config.yaml
arch: "poolformer"
model: "image classifier"
dataset: "flat shapes of many kinds, plain or patterned, on busy backdrops"
train_examples: 48750
image_size: 32
crop_scale_min: 1
horizontal_flip: false
targets: ["count", "largest shape"]
num_classes: [6, 20]
norm: "layernorm"
norm_position: "post"
activation: "gelu"
mlp_ratio: 4
parallel_block: false
inner_norm: false
moe: "top_k"
num_experts: 8
moe_every: 2
expert_mlp_ratio: 1
experts_per_token: 2
shared_expert: false
patch_size: [2, 2]
depths: [3, 3, 3]
widths: [64, 128, 256]
mixing: "cutmix"
label_smoothing: 0.1
loss: "cross_entropy"
residual_init: "scaled_by_depth"
optimizer: "soap"
beta2: 0.99
lr: 0.0033
beta1: 0.9
shampoo_beta: 0.95
eps: 1e-08
precondition_frequency: 16
max_precond_dim: 512
one_sided: false
adamw_lr_other_params: 0.0017
grad_clip: 3.0
steps: 14200
batch_size: 512
epochs: 149.1
lr_schedule: "cosine"
final_lr_fraction: 0.05
warmup_steps: 710
weight_decay: 0.2
adamw_weight_decay_other_params: 0.01
Rows from block 5 of a small image classifier, named by matrix and row number. Rows with one number within an expert belong to one neuron, the router's apart. Each number is 50 + 15 x the weight over its row's rms, rounded and kept within 0 to 99. All counts start at 0.
Before each expert's rows are labels from the 100 images, of 14848, where the router gives the expert most weight on average: "responds to" is what is common among them. Only what is clearly more common there than usual is listed. The data: flat shapes of many kinds, plain or patterned, on busy backdrops. In brackets: how many of the 100.
# router: router (model.blocks.5.mlp.router.weight, 8x128, trained with AdamW), inputs 0-127
# up: expert up (model.blocks.5.mlp.up, 8x128x128), inputs 0-127
# down: expert down (model.blocks.5.mlp.down, 8x128x128, transposed), outputs 0-127

# expert 1
responds to: count: one (77); black shape (50); its colour: black (46); its colour: grey (36)
router.1:36 58 42 66 42 52 75 61 49 36 36 42 44 60 35 43 10 48 53 27 59 54 28 38 33 21 77 44 35 42 59 59 46 47 45 59 87 74 47 54 48 36 65 45 26 66 61 65 51 56 42 60 88 63 56 47 46 68 40 74 54 78 39 35 53 55 63 44 24 57 65 54 89 44 45 67 47 31 66 41 29 63 14 25 55 71 52 20 61 25 58 57 62 39 59 49 45 52 47 66 55 53 43 51 11 56 68 25 50 36 51 50 58 37 46 58 42 50 45 49 53 55 37 47 60 38 71 65
up.7:60 59 37 36 37 55 39 44 45 58 55 45 30 62 49 76 29 59 61 64 41 49 76 47 42 44 64 31 39 56 60 47 59 61 59 40 43 57 30 66 43 36 76 43 36 50 54 64 43 65 94 84 40 63 29 53 30 53 28 10 51 77 67 41 44 57 44 60 43 49 48 65 70 69 63 49 45 37 47 51 54 46 24 66 14 45 30 30 66 53 50 65 55 49 84 52 47 61 61 19 42 53 53 59 34 50 40 70 47 67 66 48 73 67 66 50 49 79 37 49 60 79 60 58 35 70 66 25
down.7:57 54 35 42 49 72 54 53 42 43 42 42 88 43 79 44 35 29 29 45 58 60 39 41 37 51 57 52 57 58 60 63 59 40 39 61 39 32 63 67 39 29 66 53 67 51 27 30 51 59 39 47 40 43 53 46 42 52 36 55 45 60 48 99 56 55 37 66 23 77 50 40 47 53 34 43 21 64 71 49 66 56 25 34 16 53 44 65 73 39 69 69 39 64 48 58 54 45 64 37 68 68 42 52 47 72 55 22 59 64 33 74 47 65 12 39 33 37 56 67 41 65 62 56 58 25 81 53
up.8:38 69 80 35 72 59 51 58 46 40 31 39 50 57 52 30 60 45 69 35 43 58 74 27 57 47 33 61 37 32 45 48 49 50 61 38 39 52 40 58 45 48 98 23 55 43 71 53 67 34 37 77 31 19 53 47 60 40 41 58 61 31 70 66 42 76 55 41 44 38 51 56 54 37 62 17 31 66 62 43 44 67 64 47 58 53 41 27 60 32 55 73 54 46 17 49 51 69 60 52 20 34 48 44 20 72 28 17 49 32 39 61 52 47 44 82 47 51 51 40 42 25 56 55 62 60 68 45
down.8:42 40 43 26 43 43 55 72 44 55 40 73 61 44 42 48 64 71 55 60 70 50 47 29 54 60 36 26 37 51 39 51 52 09 56 51 80 26 68 51 51 55 16 61 39 63 38 54 43 33 63 39 57 69 49 32 46 63 38 55 57 76 48 63 81 35 48 44 66 32 65 62 26 44 40 88 46 52 57 46 79 48 54 56 44 39 55 43 48 94 58 22 61 38 58 58 48 50 46 33 37 62 56 50 28 21 36 50 26 55 54 50 63 67 22 71 39 24 32 36 64 46 25 66 56 58 47 34

# expert 3
responds to: square (45); largest shape: square (37)
router.3:36 44 65 33 58 45 62 57 47 80 33 64 52 46 45 69 44 62 39 48 62 37 44 50 38 23 42 64 53 34 42 90 77 71 55 35 56 44 57 33 48 50 67 53 46 42 32 43 55 46 67 50 54 56 39 41 41 35 65 63 48 38 54 99 43 45 68 57 65 65 56 66 35 58 61 95 19 36 46 53 54 50 49 22 70 33 48 57 54 18 49 62 51 63 39 73 27 56 34 72 40 32 68 73 58 44 57 63 14 39 45 38 53 45 42 50 78 51 72 54 69 34 57 39 57 69 49 57
up.7:52 36 53 58 28 54 41 46 28 48 53 43 50 39 27 50 42 52 57 56 69 38 28 42 36 44 51 43 53 43 26 57 42 79 47 49 51 37 37 64 78 44 23 16 58 34 65 32 48 31 45 28 45 49 50 45 64 64 34 32 49 38 57 45 48 79 46 32 71 63 39 66 82 26 50 50 43 62 48 58 70 79 23 38 54 78 31 65 29 19 37 61 79 34 63 89 61 56 48 43 65 49 18 49 51 43 42 47 43 71 49 62 45 44 36 77 64 60 62 50 45 49 75 40 42 43 47 22
down.7:77 79 61 36 64 46 41 54 29 54 62 52 49 38 35 53 62 45 23 32 25 42 44 34 48 41 53 55 54 54 46 86 48 51 40 31 44 41 47 27 32 68 63 49 72 36 49 81 25 64 61 50 37 36 35 30 36 64 46 50 35 39 64 55 62 22 68 60 28 42 73 57 35 49 46 72 44 21 39 60 38 69 74 64 47 48 48 41 41 63 59 44 16 72 56 57 36 55 52 79 33 45 73 58 24 52 61 80 43 40 66 25 62 57 33 22 47 67 56 38 56 59 35 35 33 68 62 58
up.8:35 43 35 41 45 67 41 73 31 47 28 51 45 49 32 42 62 55 48 41 59 62 65 52 76 46 21 61 47 54 77 42 64 58 51 61 45 37 62 38 42 36 52 38 48 39 62 63 43 44 59 31 52 53 45 40 41 24 47 43 53 19 62 28 49 02 62 44 56 67 77 64 29 11 47 68 65 43 48 52 61 57 83 46 44 35 37 67 51 36 25 40 55 49 54 69 59 30 40 54 51 29 83 36 26 41 13 36 50 22 55 45 42 39 52 52 63 69 33 30 37 57 52 79 65 49 70 59
down.8:26 52 70 46 10 52 59 60 40 41 85 57 47 67 74 56 21 60 37 42 35 52 81 56 71 41 33 46 66 33 50 35 80 63 41 42 52 62 47 22 55 56 41 34 54 56 60 18 74 48 40 79 47 35 42 35 52 59 41 40 64 55 34 17 52 54 24 53 55 46 25 49 54 72 49 60 50 65 60 60 48 24 41 82 43 63 60 58 27 52 59 43 52 52 39 52 48 49 42 48 49 38 62 52 45 36 59 11 78 25 43 64 38 69 55 30 57 53 41 58 18 54 54 50 70 31 49 50

# expert 7
responds to: count: one (79); its colour: white (28)
router.7:44 57 50 26 29 55 45 44 37 39 45 35 27 84 47 40 50 59 88 50 61 50 56 46 66 35 46 34 44 51 42 51 64 35 46 67 83 47 72 36 42 73 63 69 40 65 71 42 49 57 46 49 77 55 66 47 36 50 33 66 42 51 29 84 54 38 67 40 54 67 57 39 72 58 67 72 46 68 40 40 53 52 76 32 32 70 96 52 52 36 51 49 58 33 51 38 34 23 47 24 44 48 44 78 28 47 50 27 75 57 53 64 68 56 26 39 54 16 49 43 60 42 52 41 33 47 39 48
up.19:50 53 58 36 35 48 49 53 63 18 52 48 41 65 40 42 34 52 22 33 33 45 65 53 43 31 53 49 42 55 31 44 51 38 12 62 71 17 53 51 34 44 80 60 65 58 50 41 52 40 50 68 61 37 51 52 65 73 61 58 28 51 34 56 49 41 75 71 60 50 47 39 33 25 33 49 49 63 69 53 45 77 36 34 60 68 76 55 29 54 47 63 56 64 22 52 82 72 68 43 59 31 34 71 51 34 57 40 51 22 30 47 48 50 80 72 24 32 58 33 47 39 85 63 64 39 44 55
down.19:54 33 23 44 77 36 49 36 48 74 38 50 68 45 67 33 53 86 47 66 58 46 29 68 36 40 69 56 50 37 45 20 46 79 60 39 37 41 53 70 05 82 17 37 72 50 60 59 60 36 38 83 42 39 53 40 61 44 60 51 92 51 49 44 71 56 46 55 34 54 65 58 61 42 60 55 55 20 38 33 55 39 45 55 27 65 52 48 72 47 50 45 36 46 15 46 49 56 57 47 44 47 74 72 51 64 48 33 64 64 41 42 51 51 53 76 51 51 58 66 45 39 25 48 37 49 45 33
up.20:62 50 55 71 49 26 78 41 47 70 47 23 51 64 40 46 55 20 40 46 29 39 37 53 42 31 41 54 51 33 43 53 64 69 63 76 75 58 59 36 54 54 55 87 42 68 67 46 46 39 57 54 83 58 82 67 58 31 19 57 64 76 51 52 44 58 49 49 49 55 43 54 67 51 58 73 17 59 56 56 48 25 46 70 51 43 57 25 39 27 44 35 54 50 37 45 69 41 65 42 07 59 59 50 50 42 53 44 39 54 62 20 85 41 29 53 38 42 73 51 36 45 48 65 42 30 62 69
down.20:61 29 54 41 38 59 63 76 24 48 40 51 48 66 83 43 52 69 31 37 49 71 76 57 56 31 80 62 33 67 18 63 58 18 74 65 59 58 33 49 49 44 57 53 59 46 37 55 46 58 47 39 36 57 50 13 20 51 49 54 20 33 61 58 59 48 62 52 34 51 67 72 66 41 42 73 63 83 39 36 60 48 49 56 43 62 37 50 49 60 43 34 63 28 66 61 38 41 46 52 60 60 48 81 10 43 50 50 54 24 30 79 30 61 64 50 55 43 40 48 60 53 48 57 23 63 40 58

# expert 0
responds to: brown shape (48)
router.0:47 68 46 22 64 61 52 35 45 70 15 72 61 44 54 23 33 44 48 45 42 57 56 54 61 52 75 61 56 35 41 48 18 38 47 83 54 38 70 40 32 50 76 30 45 50 31 76 60 39 43 38 69 56 39 43 82 48 54 66 67 46 58 52 60 45 53 70 63 58 52 47 47 54 56 17 65 30 49 23 07 44 44 47 36 73 68 44 62 68 71 37 66 60 54 37 60 50 51 29 42 56 32 33 35 43 30 50 53 39 41 62 50 58 53 37 40 12 35 62 61 56 70 38 47 20 67 45
up.19:24 49 61 46 60 45 50 34 59 73 49 71 55 69 46 39 25 58 59 44 55 66 36 67 40 63 36 41 72 80 18 37 51 49 40 42 47 52 56 76 44 54 60 40 60 59 43 49 55 41 61 22 59 60 71 57 40 65 26 24 28 42 38 72 48 51 74 32 65 21 31 33 08 43 54 58 53 68 33 55 31 37 34 60 45 31 61 39 55 62 42 15 39 51 42 36 57 50 38 45 71 69 70 47 50 57 34 31 43 70 63 66 47 66 48 55 50 62 62 32 71 50 50 09 35 40 78 52
down.19:50 29 40 39 43 44 57 57 04 31 44 46 68 68 56 26 62 47 43 62 30 24 79 51 69 39 72 81 67 32 49 46 28 17 33 60 31 40 58 73 44 67 14 49 52 35 67 47 34 54 42 63 53 44 42 54 19 38 58 63 79 32 40 58 29 41 20 39 41 65 47 24 55 61 56 46 59 46 75 58 77 39 66 60 60 25 44 76 36 46 42 46 71 54 50 64 66 58 44 52 34 32 56 50 49 58 70 57 50 23 57 51 50 50 56 53 63 58 66 48 37 64 41 42 33 60 58 57
up.20:32 38 53 53 48 71 59 57 66 63 57 70 50 40 58 48 30 49 43 52 34 46 33 41 35 57 64 35 30 31 28 52 50 65 43 76 33 34 59 40 79 40 55 45 49 47 46 50 33 32 49 62 72 80 72 59 22 81 63 38 57 36 49 54 43 29 53 17 48 38 78 46 74 72 79 73 50 43 61 31 41 26 46 69 42 33 56 25 77 69 59 27 55 42 47 74 41 72 60 48 39 42 38 64 49 11 47 66 49 50 45 39 49 61 36 32 18 48 61 58 57 44 51 38 42 41 76 52
down.20:33 78 33 45 34 56 58 65 00 22 49 25 41 65 44 59 47 73 41 53 62 37 49 46 47 32 64 40 44 22 67 77 59 48 35 22 78 68 47 48 61 35 73 59 52 65 59 57 39 66 30 54 50 43 29 33 57 36 35 73 22 61 59 67 62 36 63 57 74 38 52 31 69 38 25 30 41 34 53 59 67 34 48 65 39 54 37 42 28 35 42 75 60 49 38 30 41 45 50 55 35 59 30 33 62 79 60 60 60 31 42 74 56 43 65 34 52 41 50 43 43 45 51 54 76 46 59 56

# expert 2
responds to: ring (56); largest shape: ring (50); frame (45); largest shape: frame (31)
router.2:59 55 24 66 41 70 41 47 50 53 58 55 34 61 46 62 64 67 27 86 28 33 62 50 55 51 39 42 77 70 55 70 69 62 51 30 51 66 43 24 55 44 31 80 66 68 55 43 63 64 73 55 28 35 45 50 28 51 58 42 49 61 63 31 51 52 38 58 38 50 62 59 49 42 27 53 68 27 71 42 38 21 60 28 70 53 52 47 24 53 63 55 53 05 34 35 65 54 43 51 47 27 41 45 54 45 60 34 64 60 67 59 36 57 71 45 69 46 39 21 29 27 31 53 79 65 34 65
up.19:54 74 50 40 69 76 63 52 40 36 37 48 47 46 77 33 61 51 40 43 44 37 53 40 46 52 53 44 59 36 23 60 51 43 51 61 65 52 53 13 70 37 47 37 56 33 59 22 52 29 55 48 68 44 20 68 49 57 40 61 34 55 39 68 71 52 49 38 42 54 66 42 57 34 42 48 60 49 61 41 59 52 72 61 37 79 57 40 75 71 45 63 68 67 37 27 68 66 95 55 57 69 30 24 54 57 31 59 52 45 78 50 58 57 57 45 41 31 33 64 57 46 45 13 80 31 10 41
down.19:61 36 36 34 40 40 32 50 28 24 51 99 38 62 40 49 50 31 55 61 71 58 46 47 47 87 28 80 42 52 38 40 43 37 45 29 46 59 60 78 38 57 41 46 40 61 19 63 39 16 53 28 60 82 47 24 54 53 64 48 59 46 36 51 75 41 47 48 56 58 16 53 65 53 40 50 62 56 42 53 61 56 34 75 40 37 71 18 63 48 35 64 62 45 70 71 58 51 40 29 58 42 31 65 46 51 49 22 29 62 49 31 49 64 36 59 63 59 61 50 35 55 55 42 60 32 56 45
up.20:32 24 38 68 58 43 18 39 58 62 56 73 72 87 51 34 42 58 61 69 38 39 46 72 34 67 52 54 39 29 52 34 34 48 59 25 64 74 57 60 54 44 70 53 14 82 58 32 58 56 50 38 77 73 54 46 54 54 57 23 10 57 55 18 47 59 46 30 63 52 49 21 42 40 29 51 48 53 60 36 73 59 58 81 76 54 28 58 59 33 39 59 53 46 70 58 57 71 45 30 45 43 59 46 47 48 47 54 60 30 50 66 55 72 58 56 61 60 49 49 35 49 42 24 57 37 43 48
down.20:47 49 26 59 38 53 60 72 29 22 51 63 34 54 58 27 50 68 46 54 33 51 46 45 49 67 55 45 71 59 40 56 57 48 52 40 29 44 44 35 42 72 69 45 50 27 75 45 44 45 51 51 09 66 54 28 56 26 31 40 75 64 57 70 53 35 43 44 53 33 46 53 25 44 59 59 50 23 61 71 80 52 46 62 53 29 69 71 79 09 34 39 32 44 24 47 51 46 69 38 58 66 37 52 36 59 66 24 50 66 63 54 67 74 41 68 23 45 61 80 42 37 61 55 56 35 46 46

# expert 5
responds to: count: five (59); flower (31)
router.5:70 23 62 66 71 53 51 47 49 33 59 62 70 50 58 49 44 44 40 39 24 51 17 84 47 74 74 43 51 63 49 53 22 46 49 49 52 87 45 76 62 31 43 27 43 39 43 60 53 38 59 63 50 82 44 61 51 53 23 79 41 37 59 33 50 49 41 65 39 53 48 46 52 27 37 59 56 42 45 74 27 50 34 92 48 54 24 28 42 58 46 43 66 42 72 56 24 72 29 67 58 42 50 49 44 41 56 51 17 37 56 34 54 37 77 66 56 57 46 34 46 65 37 42 35 38 71 43
up.19:58 29 74 31 70 62 47 64 51 41 20 65 50 36 55 54 47 30 28 52 89 56 63 41 55 66 78 46 69 30 50 78 30 52 49 65 56 56 50 52 60 44 28 21 54 48 69 57 14 62 42 42 59 47 51 66 34 70 53 39 62 44 48 36 62 71 41 35 25 21 69 56 45 46 45 37 35 45 45 62 52 58 83 51 71 48 56 34 53 21 42 78 41 62 45 74 79 70 74 62 21 47 58 51 46 34 42 51 58 61 46 36 63 71 64 56 50 36 53 49 23 37 50 32 51 34 56 58
down.19:47 87 45 51 46 59 61 52 27 38 60 29 38 57 62 43 70 42 74 58 45 31 82 66 64 55 43 46 34 43 55 41 31 57 58 51 36 27 58 17 54 84 43 53 38 68 58 62 49 72 60 32 50 90 40 28 41 42 23 49 29 53 67 59 38 28 76 74 63 47 33 51 50 53 57 48 42 45 47 59 33 62 17 60 49 50 67 55 40 73 69 55 48 63 22 31 36 54 39 33 62 53 49 35 47 66 65 25 33 32 25 43 57 34 61 50 52 81 45 71 62 48 65 39 39 40 65 51
up.20:49 50 70 57 41 43 41 82 69 45 47 66 53 44 61 46 64 59 36 48 61 12 49 48 49 70 27 34 72 56 48 46 43 48 57 23 57 56 29 45 32 76 27 44 20 48 57 55 46 42 25 71 57 36 54 53 48 33 41 42 19 55 72 49 60 34 60 28 86 52 41 62 56 56 36 37 14 50 36 41 52 18 47 23 31 60 91 43 66 46 54 45 57 47 72 44 24 56 27 57 25 59 42 39 49 21 48 47 55 50 68 52 34 60 57 59 51 54 62 43 55 61 25 47 46 28 70 65
down.20:33 73 42 33 34 40 31 55 14 56 38 51 47 39 65 17 36 28 33 65 55 84 83 68 28 46 58 48 65 36 38 69 54 50 43 65 54 60 31 54 81 45 63 35 51 48 36 42 51 51 72 75 64 53 19 29 34 58 37 53 31 48 49 56 59 35 51 38 46 48 64 67 41 68 53 15 48 46 44 59 42 34 68 28 52 46 41 95 59 69 36 49 61 47 41 46 57 47 42 42 46 36 72 50 68 42 54 59 44 45 63 47 64 38 32 59 68 69 32 51 68 75 51 70 31 69 68 55

# expert 6
responds to: count: three (41); hexagon (36); largest shape: hexagon (25)
router.6:62 47 37 75 35 60 22 77 59 46 70 31 51 33 59 47 63 67 59 61 60 77 73 28 12 50 31 66 41 50 54 29 71 39 58 39 37 44 15 59 52 57 23 42 51 34 44 25 47 55 59 55 30 17 32 41 68 46 58 36 45 74 38 60 39 24 37 41 57 28 26 56 22 64 34 60 31 65 42 53 62 57 60 69 44 48 21 36 74 63 48 49 44 65 54 52 68 37 48 38 55 47 43 47 68 55 33 36 63 71 57 36 54 64 37 60 48 69 42 42 62 47 24 79 43 62 43 58
up.7:59 28 27 78 49 15 51 51 51 60 44 65 63 38 80 41 45 36 48 65 40 34 28 74 62 63 41 25 50 67 45 57 63 34 35 66 33 65 52 42 58 58 47 49 62 48 21 43 55 55 65 62 52 64 61 66 53 53 35 49 37 49 74 75 66 62 52 85 32 22 64 43 39 50 38 58 58 63 63 58 62 66 57 81 40 45 41 46 37 66 47 58 62 59 31 32 54 58 68 24 44 41 13 24 48 53 44 28 50 51 65 50 25 57 36 71 50 48 51 62 41 35 84 77 54 52 77 62
down.7:56 84 64 57 27 51 62 56 27 44 27 60 54 64 45 44 50 44 70 57 33 72 71 90 60 47 42 66 50 55 30 37 67 56 49 66 67 26 50 40 53 61 33 34 47 26 26 56 45 51 46 58 69 56 45 34 40 62 44 52 42 59 43 51 33 43 44 53 27 37 34 45 57 62 58 76 48 69 56 57 32 52 51 11 56 44 53 62 11 59 99 50 47 73 43 87 79 34 33 32 50 65 51 43 46 53 79 61 77 50 41 36 42 48 45 36 36 46 58 65 57 48 47 42 55 41 48 36
up.8:47 39 64 67 48 41 38 42 68 72 52 39 43 70 72 85 30 50 64 45 45 68 55 53 56 49 64 48 60 44 64 32 62 74 29 39 33 59 61 52 56 50 62 34 52 43 53 31 46 66 45 53 38 48 67 35 54 47 48 53 42 59 71 80 45 40 45 44 10 52 68 46 27 52 25 71 62 65 25 54 13 46 48 26 75 33 54 76 44 34 64 58 48 40 62 51 48 31 35 43 75 55 60 50 63 31 44 56 57 48 32 53 21 30 37 42 47 37 74 59 52 95 50 61 41 14 27 54
down.8:52 42 53 75 43 40 50 65 29 27 60 63 76 54 33 36 36 71 78 75 67 56 34 83 32 44 25 69 37 58 35 51 42 49 44 65 57 36 43 56 58 40 70 28 50 58 48 35 57 34 56 70 20 58 32 44 53 62 64 54 68 61 54 40 56 37 55 59 46 18 28 46 60 72 92 51 40 33 33 35 55 54 55 68 69 38 27 48 56 50 32 58 55 45 38 44 44 46 85 40 69 42 53 74 36 64 26 52 65 84 43 39 57 64 48 52 49 58 71 83 34 42 60 56 43 48 40 41

# expert 4
responds to: count: five (77); ellipse (33)
router.4:69 46 51 33 70 45 60 35 43 34 53 46 65 43 73 53 72 32 75 46 36 47 83 50 62 66 56 58 80 50 38 42 43 35 34 52 30 30 32 51 63 54 40 30 59 49 35 65 51 38 34 48 55 64 54 39 45 57 53 29 52 23 71 46 57 68 30 31 58 54 20 28 40 56 57 33 59 67 37 51 70 41 69 92 27 29 48 64 33 67 32 57 37 59 28 39 80 42 53 31 49 46 73 17 73 41 51 82 42 62 34 64 57 54 47 60 55 61 65 68 51 52 63 68 38 60 30 43
up.7:59 32 20 47 29 50 32 32 36 76 51 50 60 45 31 51 41 44 77 38 34 63 65 62 61 62 56 57 45 65 59 73 59 58 35 89 60 48 64 57 54 89 62 64 47 44 41 51 43 50 65 53 40 29 53 45 63 28 42 43 35 23 58 56 28 38 16 80 74 65 33 39 44 37 37 23 59 39 28 44 35 52 47 31 39 71 41 60 57 26 41 64 45 71 29 54 34 41 42 54 60 48 61 59 21 40 62 48 61 61 49 77 78 58 69 69 48 53 54 48 54 46 53 75 40 16 48 51
down.7:45 41 53 51 58 25 63 59 41 59 55 76 54 51 84 47 39 31 52 64 44 67 41 59 32 57 48 53 82 38 13 41 53 34 44 41 14 57 43 41 38 26 53 37 34 49 54 53 76 41 25 74 95 82 56 55 34 44 48 49 50 49 73 38 33 42 64 81 17 31 49 39 27 56 54 54 40 38 58 61 66 46 38 62 32 59 42 53 60 73 44 30 45 63 72 55 57 44 60 32 52 47 78 71 47 99 51 47 68 52 46 58 45 34 36 53 53 46 57 51 50 53 37 50 60 59 63 43
up.8:67 68 53 32 78 45 64 47 65 53 67 60 32 31 70 49 45 66 35 13 67 63 49 39 55 44 53 57 51 45 70 39 42 82 14 35 34 55 51 58 33 49 44 48 58 68 72 44 38 76 27 47 40 52 45 48 41 20 65 50 34 48 54 31 38 48 52 48 49 65 24 32 53 44 44 51 63 82 41 86 43 53 58 56 48 36 65 58 63 47 49 72 64 47 43 25 74 68 64 31 41 64 31 41 38 38 38 47 31 65 49 28 84 56 67 55 81 51 49 46 63 51 63 69 50 27 38 77
down.8:54 43 66 37 58 48 54 48 00 52 25 40 88 57 40 49 55 55 36 43 41 26 36 53 70 79 51 80 50 54 36 42 36 49 40 55 87 66 36 44 73 72 44 56 61 46 59 52 42 49 63 31 62 52 52 40 48 57 56 78 42 64 64 50 46 57 83 24 48 37 59 45 58 52 47 68 58 58 30 67 49 63 62 39 28 35 45 62 71 38 48 55 48 32 26 64 55 46 82 40 51 56 72 48 35 65 45 55 32 74 30 46 21 46 85 61 36 39 26 48 26 56 46 33 38 68 49 43